From a checkpoint of a small audio captioner.
Model: 16.5M parameters, log mel input, encoder arch vit, encoder norm layernorm, encoder patch size [16, 8], encoder layers 12, encoder width 128, decoder width 256, decoder layers 7, decoder norm layernorm_no_bias, decoder activation gelu.
Data: trained on synthesised imitations of 52 everyday sounds, one a clip, 39062 training examples, 11.1 epochs.
Rows from block 2 of the text decoder, named by matrix and row number. Each number is 500 + 25 x the weight over its row's rms, rounded and kept within 0 to 999. All counts start at 0. Numbers have three digits each. After the name is the row's rms in percent of the matrix's.
# q: cross-attention query (decoder.blocks.2.cross_attn.q.weight, 256x256), inputs 128-191
q.42 104:535497502526494479498475490477519511503512528512516493476515534483522496500434534492527494470496526521467499451489456497470534527470522509506549487513504483528525466475467478494489507532510516
q.43 093:500480466494469462498510479502504493461461515444550515517488498487510485472506495495490540475508506525527495458519528542527458515492466495505528492434502498475492478492514538482458497441480503
q.44 105:493464509497477519549478533520513459481504462481526545487514494524495522458520521475548503486483532518504529509486487485495482557487534525496497506489527507477483489482525542533463517457461484
q.45 110:502479466457457478544527549541472475476521511486524478513503503493518510471544524465523524476495480511513474511507497489505450549497499480481484482495497512533488488472507535491512529488475497
q.46 100:530504489534481522449493528457510496496455461534533490511491496526495496513477487547474483495509506498493475535516467510507509500488499533482505512495471497510496517498500464475507512503497453
q.47 103:514529532486527472508451481464573518462492528500504516489543485482498490493501490490488523525489507490474491539534544519441542435443518515504483508499526482503528498499531479488511506527518546
q.48 098:523516489490478531523497516447521502539497508511474539526485500481557482501469536497518418540490553517533541490492477520507534478495509506516494508564468499483493461495478489511492510529519551
q.49 104:502523499474503512484503516478531512494495469554477471466485498502502490510489489485499478524493491446474522529458479500472497468501499516470494486498471486466481512544478476501468473520499523
q.50 093:531497492476470531466503533495554525520487543498513473496494506528502548526503493544487498500504517518479472513483463468452483524488514523494503512479517504537507506479454511518551511513505478
q.51 101:513546501492503514503488468517529573522465491533496539539465493499494495500461489512485501522537510496573525474499474505498515513509504503486462493562482501459521472545486460463489495489502487
q.52 097:479500511490476521569491497501495493471510547507512478532484500513514520480511518476538473442519488527510501489500537518506548482489510497523514496500516522502509448549487475475481532509556522
q.53 099:503500544501526496470536511492510501478522503498510514527488525466461517518476517558519492527504506464541484514466520533517493459494502456513504489512518488473548511466500480457526483550510489
q.54 103:495477499447483508528526521550507471482464529483505512510503456490512527466550509450523503505498497512528508459503541452505478565502478502507509501481474542462482476506506510507509499450436471
q.55 096:493508504520474458530495491542493500500488550463507505518503542522494488527502476513500478517472554515450453505521472508480473508478513488471522475469520474511504501539489487515483458510532489
q.56 100:521491513487533531512460488492442540490488482527530505485453448515534502484490550495510478544517491497474561523518434490512507496481539439478484471517501510449490451511514467523491488527481498
q.57 094:488452497471465515543471499513496495423461504503506502506500501543526510482503492466502514502504531513510491500508500502484464512506451509502534503497526523516461540485505529536481514489490463
q.58 106:516486476489474513497507513502483476500484495498527522504500487490513516471464492513485514547493533457513526535503467510507493554494489422462496487486477514485534534503512546542513466464524491
q.59 097:509531490502516522534494515461487498479519487508510524524476539510488523490453516493499498478533496493450495493481483521518484493529490482542518529522462505483522506477497478497489533511508541
q.60 108:501520482506519530498506441514482509537462497493486546494489481486487524491512507515505487516463507494527486468533489564467516477526542511493528491507498478470514490531515465514513519509489507
q.61 093:508479552487465513481516534499447445504534455499478475542496538508456550495529526468493556544529513512563483491561476514534453500545499529515542492482480502508470494452494541513532517451474499
q.62 102:492532485499526522525558454539514522537498501503498511490503517510512509507490507484472507536489512523505461459527498493505479451492538489486480513520500534478478536530495467509489510526493446
q.63 091:583506455490491474437487495465477534544471510464494467466451540495520532500498541474499530490530480479524473527543495517495477503504466509529519509510495519501505490493498535491535474464519488
q.64 101:536523517497495481473464499488503546511451470528460452483474509487512508493503516535458482541564502488508505520537480524464504513513521463498517499518500482499517523502537482506533534479517503
q.65 111:501512502492458513506452524493518520478503496503494522488511527471498523487508503546487521468497512479502447501501523494486492506509523487515500519506501503511518538513468506429538485511530487
q.66 090:519515518489481469504505500525508542474557474509494463510484500504491496497521509499511498545502478513494475501485491498514503462469515493549513485512522495485521511542440490501536477506516453
q.67 100:497502502477517502466499493499549499536474522540482513464547472499491505525509533504479469521500515472482515563521484452503509518538542512471476504488446503526492500513461471524495573474529529
q.68 101:485484509454465499499503520513490470486476500502452468499511489471513504479497529476470500489517498515513480509446490482526517506490513472494509442490454470496510512526484495523502519486499472
q.69 096:494493505475496497497543495507469509474466534446485468447474506487479520504506511510502533501501510534501504491502507475473490478491481471471467478498492524513525479540482490537490523531486482
q.70 092:523527504524525482494499495484544493472468514501475477464490475485480477509476494463499484515468516502476473469504466501506491539512530495485484516477477456549508462482485506493514569530507516
q.71 091:511558508569475506502528441481515489509486487527475471541493511482515468491509494490470533537465516463516456484533461517525529529527519508489540496491493461493494501448497523487462522520493546
q.72 100:474451551482506499476509519488471512471493517478549466463470472477488501545489480527451469496521512547511524494521510500488477474492479496492471512473460527506509489498494519523474513505528463
q.73 096:553552491528478487491486472466546478503487526500496477505527470499496484462484474532485501486520507461459466513544506513462523517513527506485550497470480496491553476492488471507442540463504478
q.74 091:511513475482498532539501468496461508471475462497517515521497559529500480439503495455471503498491494489500539453492481467502509510489477480517483498510505509492523489566531485499493476534500506
q.75 091:480489481485545516512524476480516482504526461503508458507459517557505494470472515485487512505508490514471524457513485484461542534506530493500503479519535482481529473519505460483512492479454457
q.76 099:506512486500482510457449475452491462501499529500462525479478504517513494454487545472446488491525469501509443479497499504513493520486512485443540477503465464485491480460495486509447502516501516
q.77 095:493535500503496468494490496476477495579487480549541492512458525499496467499519519471525466557486486491482529539483479535507501498500534516509534524492491447521511479490489532462553528512539498
q.78 099:513510497460509505532472478534465479550501524543475511519465517546491517456522510493522479524513521467450488526507474516517524540481545552496504476514525468501484491484504481464537523447488520
q.79 097:532528513548513487485472503475516512487467512470526491498538502491488498455524479510504475478520489488554465489530480496464484472484498484490526492450442477504495514474506517504501535478473521
q.80 108:494567507525486486479520505466533510483466477502528468473524514490513517457478503519463470507502488474512461499528467531460515557487504519527554540476471493508467521455499518461497527481526495
q.81 103:455539513497530503495516533517507539468482542494521488478492496448474506527520505527502541497531571504507451461482491536471500442485489450547499515479507523539490513524506485481511499512511489
q.82 111:541477459458502524479531469485506491556482507516447513471494497542521518527525539487492517553485510483494528522556495499497524489473526526480520513498488471505486485443467526509545538453525515
q.83 099:440448502460485477549499542514457512520545457510501524500522464527451526534540505468498516476505464494470498515465510507494499490451517511506466496515507501502488497505521516540542486510510508
q.84 104:491536549493547450525542512446503486473493501490472479496483555508507494517471500487516524498543498491493526496488504485483530487521505546454479525487477517480503485556517458480495527547479486
q.85 099:506562537523458496481521468492533477510496483486473471486528498472488507520521509515456512479505513516460476494521472507501527485546518507495510538503453510539485523470509522513493542534509482
q.86 092:514519464485464540490500540515502522484562538512485481501467547507448522476543514516521498481500479508503473513453480504461481519502525507511484515494454521450479482466506465494476475502481492
q.87 099:504469482510523462530499547506463509428488477441562483505530517447519506483492479489498513440497491477491496493523527484517500499510502481515477546497535547473505518512487516514474468499486511
q.88 096:526505502470523474498477560524497499498484503510473492504506470469499458516516480530506514532471546529501477504488523452495479524508528469497453537498483447480502519493454493481484522528498492
q.89 101:480487506478472523492440465513512556496493519533480518532540476496500462533492524480508521508491512512514525492485500461506505516479496546515478522553492471484500473521501516508498472487505513
q.90 101:491465482505495510525431526506486490476544478467495533516517490434528526537488479448506514512542520494528535448509519447527520459518469475501429479506484517493509491524483495466496442512466449
q.91 110:481435528490506531516448523528478483473547525525500506531506487500513511437487492484558498496488504526514487462440524492536498488527515477520503471516564478511506479486494491548462488492499534
q.92 094:490457548532489546470501467507499490524463522519521500470453537493467492518489479494502485509490511530490492492490512519490493487503483495500477527473484493527466497514505512491497477484469505
q.93 091:458461467478521501498507500525489539523560521549483535472487545555502493526484506470510463475464509470495516509471552486475481520478536516487499465474498486472498473481480468522462514488495510
q.94 102:488464487514524559500501549522500477509466488500549484492533477501500482553510464560514477513469498460465491483470481495498450489537492472538504477465551488494502535497500501528527514496508509
q.95 107:537453475517471510487479493509502470500548525501438489441505473545529539500513554491545503502532521503471520510485504518508510516501556481508467466506435474512483516461473502515512533467545497
q.96 094:485516508489506492536492472516539470590490493514490494497485496482486507491500544560526536513502534526520458469528546459502511500508534509490507478508505528550530486506474496483513515537476491
q.97 102:478471483501489509519468505526454519447526495503518523496487496551506472500477505538528477499464470527518495499463505434500531511463498480555495486534544543504497464504488500520464479536494495
q.98 099:523503492482523539495521457475509486534453517495475505493515469514457515484501467512531521523505516471473518540546463519471490449485482527465519489513474528498486491487517541517510525473506553
q.99 092:548468467513498507513536478453486473499487496485500539492538489536516558505541502478520484469537461529498500472494497481491502487483490494538476500476501491515492516504509499521487526483493492
q.100 099:492504462518524503521495521489490462495499517510535545466517509510504491454497500495522486506486482501518510472489505519512443513516471476508492518507541524519481494450516520514503483504524481
q.101 096:501568462545484491518513507475507537505503532485468457548498508514480517465470493512496540494480506456489511487513506506496498523490469503473521500524544458473490462487533479506474507522507541
q.102 098:471439489498512537523531477490511539480527544498502547465522495512481474509490510454482484485501503545516491544522540500501483479546512530531493541490483460497541499485527496501542479555481484
q.103 108:500465488502487525507478479478447524505511521488565549491480509513496460449506515544551505488481468460538482514510535488508463519494491486510468542509491491470532479522513489515479446499481497
q.104 115:499494515490473507508502514515506510515527478541505509530459479526502476499510499480500471448477495495517479499476519495470492530468488504534480483540502519493506477511500474514471483467484466
q.105 098:493497512460532498523480541533508460512490471531503459543508512511520524470521499504515451510487516482521531505504522561515533535527499503487541489514465513493507528442511488486474508506497498
q.106 091:485513470485519549502491462488560485545482508535550532523531466524483525493518509529494500482456481477488483485540522524510516482510514505530497542482492503525496498478541533452530456509508499
q.107 093:515477478516545534515489474510534494506490517552506469473486475507498499482527515503525503535483470445466436472532466526445471467460470487507540491541568505465490432489529490529476517536545504
q.108 096:491491506459487484472518480485530477499478494487495455448532499458501483535475515458514508508507538477468494560534522479491486461510540483538481478495468497514488548465485500470520508501535526
q.109 101:499497514501523516532535515477494505478481518517479503443478499473544528534452482488470525549524510473503514552537502500487440454536479491500448493514511514451494499489488499466498535516509543
q.110 105:522503508526478494464481513472496504433501470525540511512531490503480498488499493498505509498499510473444504473530480532477487505497512503502548502477521532474508509511503501471552507495530487
q.111 099:538527492536516493475486460522536499546518491511486469479515491511511508485489504532499507524516511444466461516549477512494524519513460529496484513526529501509492489505522521518506480470514494
q.112 098:498570490521500513489490450463562477502483534496503480495489459472498472487514468517470541493482528455477434477504496494461482492517507478482552464508498467498516518481477463516500499527519522
q.113 097:493482531511519487452518520494462479457473495472508510512524487495488486482516481544514484495499476525516526479529514521538512485492519427485493505460498519521517538479501516503496511509491481
q.114 096:507521523514510506529498493513499509469474506515502464432506496499511508515516519485508467515466528468510508462507485553488525472507507523504551484466520540534508530471478525524517486507482551
q.115 093:494541470521499494493499498487513517479539508483489507519483489501546490502480487521523501476450491456464523499480536520493542526477498490525497460511524519506514482503500504521505505468464467
q.116 098:482476495471451548533525492487495499483511525512490500478517520501523513504517511523511541487498462502497489491498469448495461464528520481531490452508541477521474528485498484542480493524474483
q.117 101:475501470472514482480459527517492512517517519507522540544481490460532530489510462518487481501517513512489493493506479483516502512521477465500533537494519465528490490487500500475499492499515478
q.118 102:512532485498513517500530498496502462537488481502486460517493514505495496501500509497505487503508511474468524512561469505485497509545486513471484501541504486488458495475472510476510523510501461
q.119 102:501529514459501505467505491497527489503498490492508523532528498489486498489530489505475495513459457505515487506504442515530497489501509459534522525485522491523526493436480495479508504541526470
q.120 102:510567508485508463505490477498525476488459519474480490473497463461497528518503499543475540521489494439468479498531495502494490497524528541505527486478463480530476516460509501456503522525547521
q.121 095:495490492502500495482463503503519526517477509519497496493465511486501552456482466509508499462478539496469466490534479523525506466515495529468512488516512512454459520527529493498469507479524527
q.122 104:507483509450465514521497514533501512490525511511502485460524485522552522485516497467485514495503535519521491525454492473518495504507520472498484462507537472522530515518480487489457483508513503
q.123 107:524471514505504476474504513516513534485529487502514541540444519552482542464458482460527503499504449482524496514489541487555509511489446508490445494516544539526500486485538505508477467474482522
q.124 092:498540478485506474526509457494529485515490498508493497583507484508472489489481499449508498495481512465509504491510453503453511493542517493547500491501502489514455498501491490510527504559481520
q.125 093:544504472515511514459478500492483500486526479483515510528498507505492504477466465528507502523483491463494500498492508507536518487479514499529515480489547459490475444503532505528429482521478499
q.126 104:498511530508480518528490548475472477458493501502573521512499467501509481510491484504502510473483514539554499469510500465560476504535468432513512530452505518521524559489510523470494419499494504
q.127 099:488507469492513443509513520498533476501505529526447490481484474507507518540473494516471502482485526523483498484504529498483557515456513522522526506491467496514497522569493498468506444492534518
q.128 095:471485480528485461528496556519503490496526483525521525512515508547498514502449513472492503485456531522492465479468484483553475510445471452537478488475492498489503494500500511515532521520519492
q.129 106:484556519543490558493470492490558509524518476525492546491557495477518492474468546521516482541542477439503463507530514516492520466471515514517503539548492506514502533498533494496527496555491499
q.130 101:492464481527506496504515494501539527561471488478482531510516463530498506484502464492515476507481498469480502544540523487486457505455463552494502586542478472480549490471539534499535528532524466
q.131 101:457504513494518524490471555475442509445529460476511500507527542501504484471525452519463522467495490489511471508500492489559461539484506495510510517507517501493436530487480521509480483490511524
q.132 102:503542508516515532529516530515464481473534517518508547512484530509570515500472484507531501446487466500481532547459478510555467528505522493483516472532522463486518465495502494504484459444507492
q.133 085:488503524513514467559490530449467462509536495530459475480510537530523516487474508524478522547444517506487563507515495463504474477464481453480484467499503465495483525468495562496463510491513494
q.134 096:486505513433516476490524532509503477517516512456449482481500497500508511530455522514501484500472471513487497528499473513507474506487499488530476478488510491499518471485505480485491490548485482
q.135 101:470501527467495489538499457480511506493513469495516471486518499428559495545496507446512508498524516513508481495524500476477491473498477486526473533532516506527501520503518523492510484530458472
q.136 110:529508507515480485523474513472484481490446485520476505479497548482524510495519487519466500477514550549492496502514508472502490458461492491508512541521461509512510490406488519515533509508466495
q.137 100:528476453505480454515524470498495519484492518475562454531491509499524500459498538499496474520527505509478441492528501498485558462510427477495506489473482516518510514513536490536482474537481479
q.138 101:481496518492459441539512478507507489545508533530480512555515459499472512496468519489527482495535543516499532491484487511482502476506485491493511499520530456527537508493495490551497495518526512
q.139 104:509492477522515480503505533476502512490527512462527472483539515523554490462496466500485512494483502492500475497502473487591427503455539492543477522464501497509485511473458514517442501500496489
q.140 091:538482524493495476492476438541510476479531474510467520504510488470497462478536495487484509497499482515527493460481531490506510438474496511488481443512477530518485489515505470503533528504465536
q.141 105:539493485486501494454494458485505452490505489502516524512538500488476515504468490498474514483490498493527488469507522463464530491501495471466515558498490526470429562483520490524513526514479544
q.142 104:511501504501475454532489458487489512460493507503525526552488487531526480477479431519486498482492503485513458530505449495501474526504494517520502456513507458530489450534502545488441488470544507
q.143 105:506501459496468507483518457533572533535463537528493487555495486476483483489514508488519498521538445526493500543499509532458565484461511509533501524499491447488532477529511488510536555512487496
q.144 106:503440480522501534527533501511478538483470509528516467494467550496499474500534503541491502506489479478481538548471465534492475494529502489492495483536502507482446485474500487533490469470464486
q.145 100:499486518484498473529539534524481468525494501491484452489517483453505486520539540501493535537488460477506575515484473504509472480522477509467457533506488484493485525501510506532522505485475516
q.146 101:500517504499495481521503531534515533486510530556494506489518495519473495489464507494554498480475530475513502507461515523479529478460474473459483453501560479502555481527488467481495544535523531
q.147 098:487485492523495518478520522498484507511466484479536502501500516446483491515487492452501532557539524476541443446519535516538478475508503473526517547486472531532501577473492511534487493538479512
q.148 097:489513541480489486462482501471482499473520495474568509474521474503534469465495505514516534497515537460508513469500527507556445536526461477513513493537488477502484497516502550548471480479482503
q.149 097:544497492457503520524545490508516469475502482518482510505482508468507485555465495478531474543495495511491504502496549464468506484472532507512476494450483521497486498515510477492535498494478518
q.150 100:450493513460473503488473509489462487462483475483500480494493487497482479515492491492487537480486534527486469497487509527521459500484475506528510502482490455531501495562530497481491503484464500
q.151 095:445514509453484495508446528517518506494521497527474535479527527468536484499502488487509543441523489497552504510501510443526450512522486463473523463453489533496449468510526542466447500482501478
q.152 108:484466500487452502508503514528523502500512506497474481482501513456522486512483526496477485511535513489519501482575520503508503481489500488488466551452502544458478530497506495508519494527513473
q.153 100:534512480525467536513506529492502486494454539467501492524493466475491467521487487480473490505495516507538520441540526534459502479523480512535538529508512494504551499515499478443520513551485490
q.154 099:468515537462507498493462519450493466492528491474527525533522480457494499506487489472477526485486499491532510491512498522550520475512506463480478504476488476495468507516493521486478552508513551
q.155 098:487469498481487482496544517467545497529488507511496535523513505463464497477505483513435485506543503515492511511548518473477505533505494512492477529491462520499505492492541535489511480490515482
q.156 097:528496486493535515483536444523475511522475538531514465529521473513464483478522539489466487530524502495481521533447488510470516514531515503503529458504508494497447458482504463493498510494574470
q.157 099:504544538464508489469517492503469512481495485496471479508488492529488505507535506521504503457502469485517541508492520483458505513560495501458459489525532522510455492512521460493484514517522544
q.158 097:491525527504530536490519538469477558492483467479500480503532503516501475500522514502485518473516503457469458481508520521463523498490483524507519514517504526542465477544502487520577498501518523
q.159 100:551503507518492477491480506471491526507487499480526526469493481509484487469479446478509493502514439518551462481532499541499515489517527536509494483554503448481461468542498504498456481502509494
q.160 096:493489509465473472499502526491502476483520528491455495500502464518477490458529493507508553510524490506444516528474506490453510524466526482476481490545492492495449474476480553524507454484537508
q.161 097:495476511554520489492532496489532539502478520514507511503461519487527513492473560519470478491472512516489512507535492513509513470480502533492544483446493504522465517499543535499513518520451451
q.162 093:486491501499509497509488517483478529490486504508486450457475476490485464497534479464490475475499498490549474501536523460488533510538492532518532520462503512497434517480518469508519480541499484
q.163 103:499550510490512469474509473527482506507459532523488524513503457505488528504479518496473532526518533525513517510478503486514512519555458473476483460507535527532546496573497449435473516492549526
q.164 100:464495502481528482442519497502458520469515495501521491528503501548497507515522438543468515468504516497510492507527526507513524524494488503483488532521527528495510464488444525475499472478531514
q.165 106:510514480530479543496499438486505507492559497528504509503508478536488537505473525482507472469502503485519555536485517472475557495456522517531505516524529537494531460535551471524516544550524520
q.166 098:498474518503468498513492466515523486537509513489447501521549455477500552487531507494502481527537525497481477474503481515438523499502457543523513495531514501508551481457516502510508472506497487
q.167 105:507540493474563498485484525487459494469547482473518489504501530513477504509490454503510499510488486487425476525515489482540486549492498480537497468502496454538507512533486552500476422493546517
q.168 101:483471519519485475492516492504508508519488446517473479486467498495511507495499499527499499490546479490504498492540474487502478483512516504511525534474494521505436501442482493470485491508467498
q.169 094:493480522502468468540560543495485522525491526473492509523458512482486465459529464509534482497520499488498474539496439527505500511533538530506506475510499481501515501489501451521515489483549540
q.170 101:460502505446472459494470479534537464528507526513517476478498476482472493507463494527496506525553518530535508540494476496477509463500483551488510541507517466524532502504486473489506518509510544
q.171 098:531526456481514533539532515492495532480486472489485493481475487496529501468536478514546478519471492435528503551524449514508509514473517518505488485486532499516470499514522500505496501496532478
q.172 096:492498488475484492498494501463481508461570456487486484482497494504519488538523492522508509493513483516536535509508496500545475517492552496456486539487514497480459495478507529521491522444447513
q.173 104:531534513501515559486525439503528513494514496499501477456467486535479472478519512495543477497472509502468481531477547519480511530478511500486507491537471527469497444546510479498470513502535486
q.174 098:520529547496528512505450530486549471509510504483533538490501487480517514485521506501522527521526536519522517495519509509509468486471512507536482519515475492498518495536508531511470521488521472
q.175 104:504504513480473521506524492503531544531511544500496476490502498540548561481525517503531502472469464501493530578501457519486528485495527525493509512518529490468528492515492482519500503462498479
q.176 094:544521492486506540483508527507555502529507495514465490512458473481450499498521540494509490520489504504467496508489533543453528497492507519467515444528497512474504497487496507537517501507501491
q.177 095:521474528501485459491519471548454465469489501510535521504533461485553518492464471462481519514512499486489438455513518517501462526489457490506482483492496449503498497567521457481476508520551525
q.178 105:484520481492502529546475495508531533519554534515492510529505504493507476472466531495527523535490490496501518538448510487530513513465501551529548468528497473490525466479490483542556470468517513
q.179 105:474549489540531517492496494474495516440461477458548512519516540522513474490508492523448518471502511458511464533509532516537503497499491524520479491476521482508464532479481506497464547486503503
q.180 105:536481512514501509494484487543517498486501555501524484514496474528505509481436525487507511516461510477507569475473501486503512500472482495511501508502497472478465496536500463589459476511499487
q.181 097:498478528504509504476460497476503448466516479468528499505475487511489485497518517463497547500467509512498491455495526497510471493511464464495506475484505441501469514513515518530512485503485501
q.182 099:498493489471514473456489516545524496518538484554535496512527516532500503473521522510544451457493510463452549543485487448521485506490497504492473494472541468469534495486469468511533527468512544
q.183 101:474493492490505516507479482495440476467517483514460521488509491510507480502492485504511496473507457484483510453483531517489448466488493482490448485495497512497483516563493468449432553529490553
q.184 101:505509484546499530477512487507544515528488506518525519496478472476482519560504502500508494495495507493501505466492496476449547517471517506529500532534499491503519461508533475458499504520489514
q.185 097:514477518460495462538538510521505518500504531498540497517504490511492522468518467525474472501536535491507464504497518522454528498526521507517472502510510461465528423542501498508539518499528496
q.186 094:476516450533511488537508484493527532550510567534510510470524497533501530556540551468499462522530504538526504506496516494433523513487508507510490493515494528469532467505504479515572482543470400
q.187 099:465489477517501506488490529480502529509488501484508446506512506490526543479530520503546518519458525475520494500512431495563490500486509510522518585544524514522517533494483563531510477485512512
q.188 097:460482477520527475508501478512486530481527504491473478491498550516544488495486497499491504486515448529492518512510486456551456503472515504472477509568468520469512509447490552474469488486496508
q.189 101:530512505525514529454455456493525477547504518530479541475514455504479532534504487477519508486527500495494513521476510476496538490535493506494500498510487505512510492469516479471539500506513528
q.190 105:514525463503500483524522506498484528510511505524483493487487496498518549499522500488516496469486488500523498541514491508523493518493508522509521546496500528439515476481519489478483544459517503
q.191 097:531531451513489550543502480528522541501514500487508565524523509504525530475488468469485530515521499501522502528514501478485499515536495508501516511530490478497521487509527542500508479527519497
q.192 097:483494519478522487440495471485484472507448525492554490506503481463493475488484479433510527493495487544508528467505491478494498502519484504500471499501480532425524525476511527544503503546516536
q.193 103:502466499493499534483566502464524530510454488496517492497478484448526503473520514519479535537508471533487507487504493494501541527518503530547485526484501483481489497526517497501529531498532506
q.194 103:490506505508511479518504496488473553431515501523515501545486493496508488469566482540513458481517457462519503523456510461498523534497522500490500511444523505518507476484471511501439510521511498
q.195 098:492547533518525490453509453500501448483537499512510514465526494483503504514512513472474473485504532474520481477481532459427519520467511541481490550499468497468534533498509483457498545510540512
q.196 111:509505479472495486506497541517465554506494485491496456462530475483497535474511511500503489516517480477511495475523519493543501533484530512499489539483482508455505516511518508540512480493518525
q.197 098:486480529529463522464471469482535482474517536495492483483459503521523473527501490498497509491532535556518543482480534508520533482503477508511515487503504512501500512512552521484489495520478484
q.198 101:508529445512492468482512498493491537494488466520482515507482497511486482497491518481489499496484486461531504541506445481522475559444476515475449525510535474543484490492545514477506473515500487
q.199 099:516506498503459544468500537465528484473451547487536520469473455465471516532480534507499475506494521502508487531494510497479472489462510517535490522545468508504470529476512482478543511519552522
q.200 101:474525538536554502482510467522501487492501460494466503484466480503512449490516517475536486489509506512481535496490495516496532501506466501477475513502512512485520510493468492501480509479532502
q.201 114:493477533520458494529501521497516468510512452467524510510537509536501476564502490455543497485560520499521525522519548514526493502514487508510498462488559512537518496507461505508499508479460488
q.202 095:492470507490460516508497469558471490540497502462464479475527470476504489506468478469518484530483510529471496482472544508462509455573522491487517457507512492496517484543506505472524498568547508
q.203 111:501511497516473499524499484493483531477522453531511536446500503495463460491496467495530433500501499467526505507486449518480467546484492544496449485534515535505499509546486502496501482489547491
q.204 095:512488516470488525508523495524527506516486501472475548490474429475505496515469523535503521523505520524462489503468500505493502434547480499534511531456507477534464502549464480479497536491516524
q.205 096:510489471480504510505508501482500433502522500463520476480495514507525495468520476502484500507431506529497533525545475516523488481483499459485511505526465518505522506487509517503523544508564441
q.206 103:484513465459495472491523540478504503468505493512484479529459505490527573500517501528521506498497467492512472510497498520503465538507548503508466492518475510504523543497506552505495492488444526
q.207 098:486503500473528463460455505479503489516498493493496482457488483487529501547503475413522510472503509524534482488499441492497534498492507500518520539500498523488475519486512536511529490507470519
q.208 096:536497508506506513530516494505474492556476491526510467496482491518511487483507540491520518503467500577450502459464505508506521501537477513476522554477503533490507494488521506514484522494475464
q.209 099:534480509526518505489460491506533532455504531497517530480482489486456505536513483534485488491510502508496494515444523525509480526502502492514494508509516503514484542522477481465532470515480485
q.210 095:483475479486500519478532543448469523512482500446524491503491490520498505488510549455539541471488499491485485507531495484543468481497519497486449507470560508504514469481484534558509509483469534
q.211 110:487555500519541481520485500512511488492480485474489544538506498528496475497503494478515466492480458511496479502497515481507449501520471509467488463512505474528502495518491494493493473506515453
q.212 104:482502504475516493512463495518523545475535539514496528540514495533515533463520502481493461459501532490527490525481504478446520501473479551491472491498496496462486517494477468501489509497543492
q.213 097:472503492480491490498489512499492482486541488515483565515482488497468514490484499471498488492443454472497470533489525488477476531476471504477427480495502452516492534510465523498489465526508503
q.214 108:460486504495499527489495482520503495475517519521473511467490482514553478522519520546488519491488510491517538487501483468483517488489507538451540471533518510503544488519470482439472523511516478
q.215 103:534494486504492498527499484463532496514540491494482517487516508507513436501484509469500535483461492559471532462479522477484559478494457502493474433541523487517490456470510513506490506511504477
q.216 109:503459503500529456517513485456459478543505445502525482505506509518524487513511476446486524513514522469494518466483466532487463489519459488479527513509502521489530519467488483536478505519479501
q.217 113:508488479487485495498521543494475472515498474466499484534515535523536511493503502444476483495545520520490499542534479512536455509519464474500523514506510515500508496478530533533506528485479472
q.218 095:500530534519519533498503486494522500484488504525485514479530489558516452534522525492528492529490521534506582454469508494491489486499520524468509459525500523528486485517491482491505490505497501
q.219 103:454526489506527570476544462507527478498499509533490469493445492521525505503486519543489492530534479524466531501447483480505523508512483507490482507554496478511488478501533479479486558487501475
q.220 093:493469500501454489516501493500511450506525485516443507523524520542545491510519509491508524499529520474499490511485534520544495490495525521531532505472472495551516498523456522460477524430493458
q.221 104:468490525467484519552523548492525446487501494502473477482544495494498517497524513484495472513505567491530479491464528483507530491523473515499508526493519476545551501500559492481537515491524493
q.222 106:517510509521511513468486472504534490461522477525464533481534496510479486467528505511491497473491493486507506483447524524465577508505499526520509474511497473541485509519507455469488511519528545
q.223 109:516469487486499463480505511472478514566489492490525438506507495469493540514506455497485513522464493461513504496467466498481508488504562448526498488527495538447509502485519514466495495514527547
q.224 110:504464467460471457474479497488497492548468497460551452514487491498478558501522510477461495522513501498498484522520480479488473519533495482513496545459490526465486503511515527499527489523508516
q.225 094:515481531502471489501504556503464493545469484448483491534485526490514512458511545471525493497491471481475509500525535489499449508487512476492519505466519527543518498505502506520504482485490483
q.226 108:511533515524497524471506475485546561466500485502521523486482474478491493504553525528484489491470472517508518466509554500500535474492501505494492481533503486518476458551503441499556489463478457
q.227 095:485511510464520495493444507494506491503529502524481544487498514478517487513490488522491486470494510445533524512519530520491468511441524521486537456511496504488503467539433512472439526474516482
q.228 101:512510498511494507477492501477528504501493507506499503486498483442512488503478506532471532495476530486497520492498493497488516513545490518510553491493458531490520463529537480493477574494522480
q.229 103:509492520492494514497523523504495521506525507481486546506501484523477507521542498463545558514463523479526520492478497485482485481496472530473465495540524502481495488523516467448511529532476483
q.230 105:566470491511457503487519470541488463501438528492483497467499497533547483495503514483494553495496522482453504482512472524512513505517460469505508497527470494475502495508492495513490528534543484
q.231 098:531475493527511528491464490484503498528503491463536478482523508516497503501530533542519537482476482493491491479509537516495525505520491509476451500482506519464498517540497512509486505464486526
q.232 100:500551501535523535462514461483519528507479463541488514458507500468538527523511495499515514490511493479490497517479482512499490510496516531482511500519496533493506470546485532471500524509508482
q.233 099:465465496511541493481546526483503497528486514495478454512479560504533478504520485469519517500489484494500545490503515494510502515517469457479552503530490555460534515451562494504502504525480460
q.234 101:464495475499530510502524538471490463480513511491509484499491493505516486497557503464507530473500487505507534465519508499531456526506509502498491540501536556462510504503504494541474517518471503
q.235 104:489515464536484491474493492502516529501482528516483526524525527535526503477508522516481469449493475508492477519512524518468466510520485480435492491500518464526509455483497515512499540487510494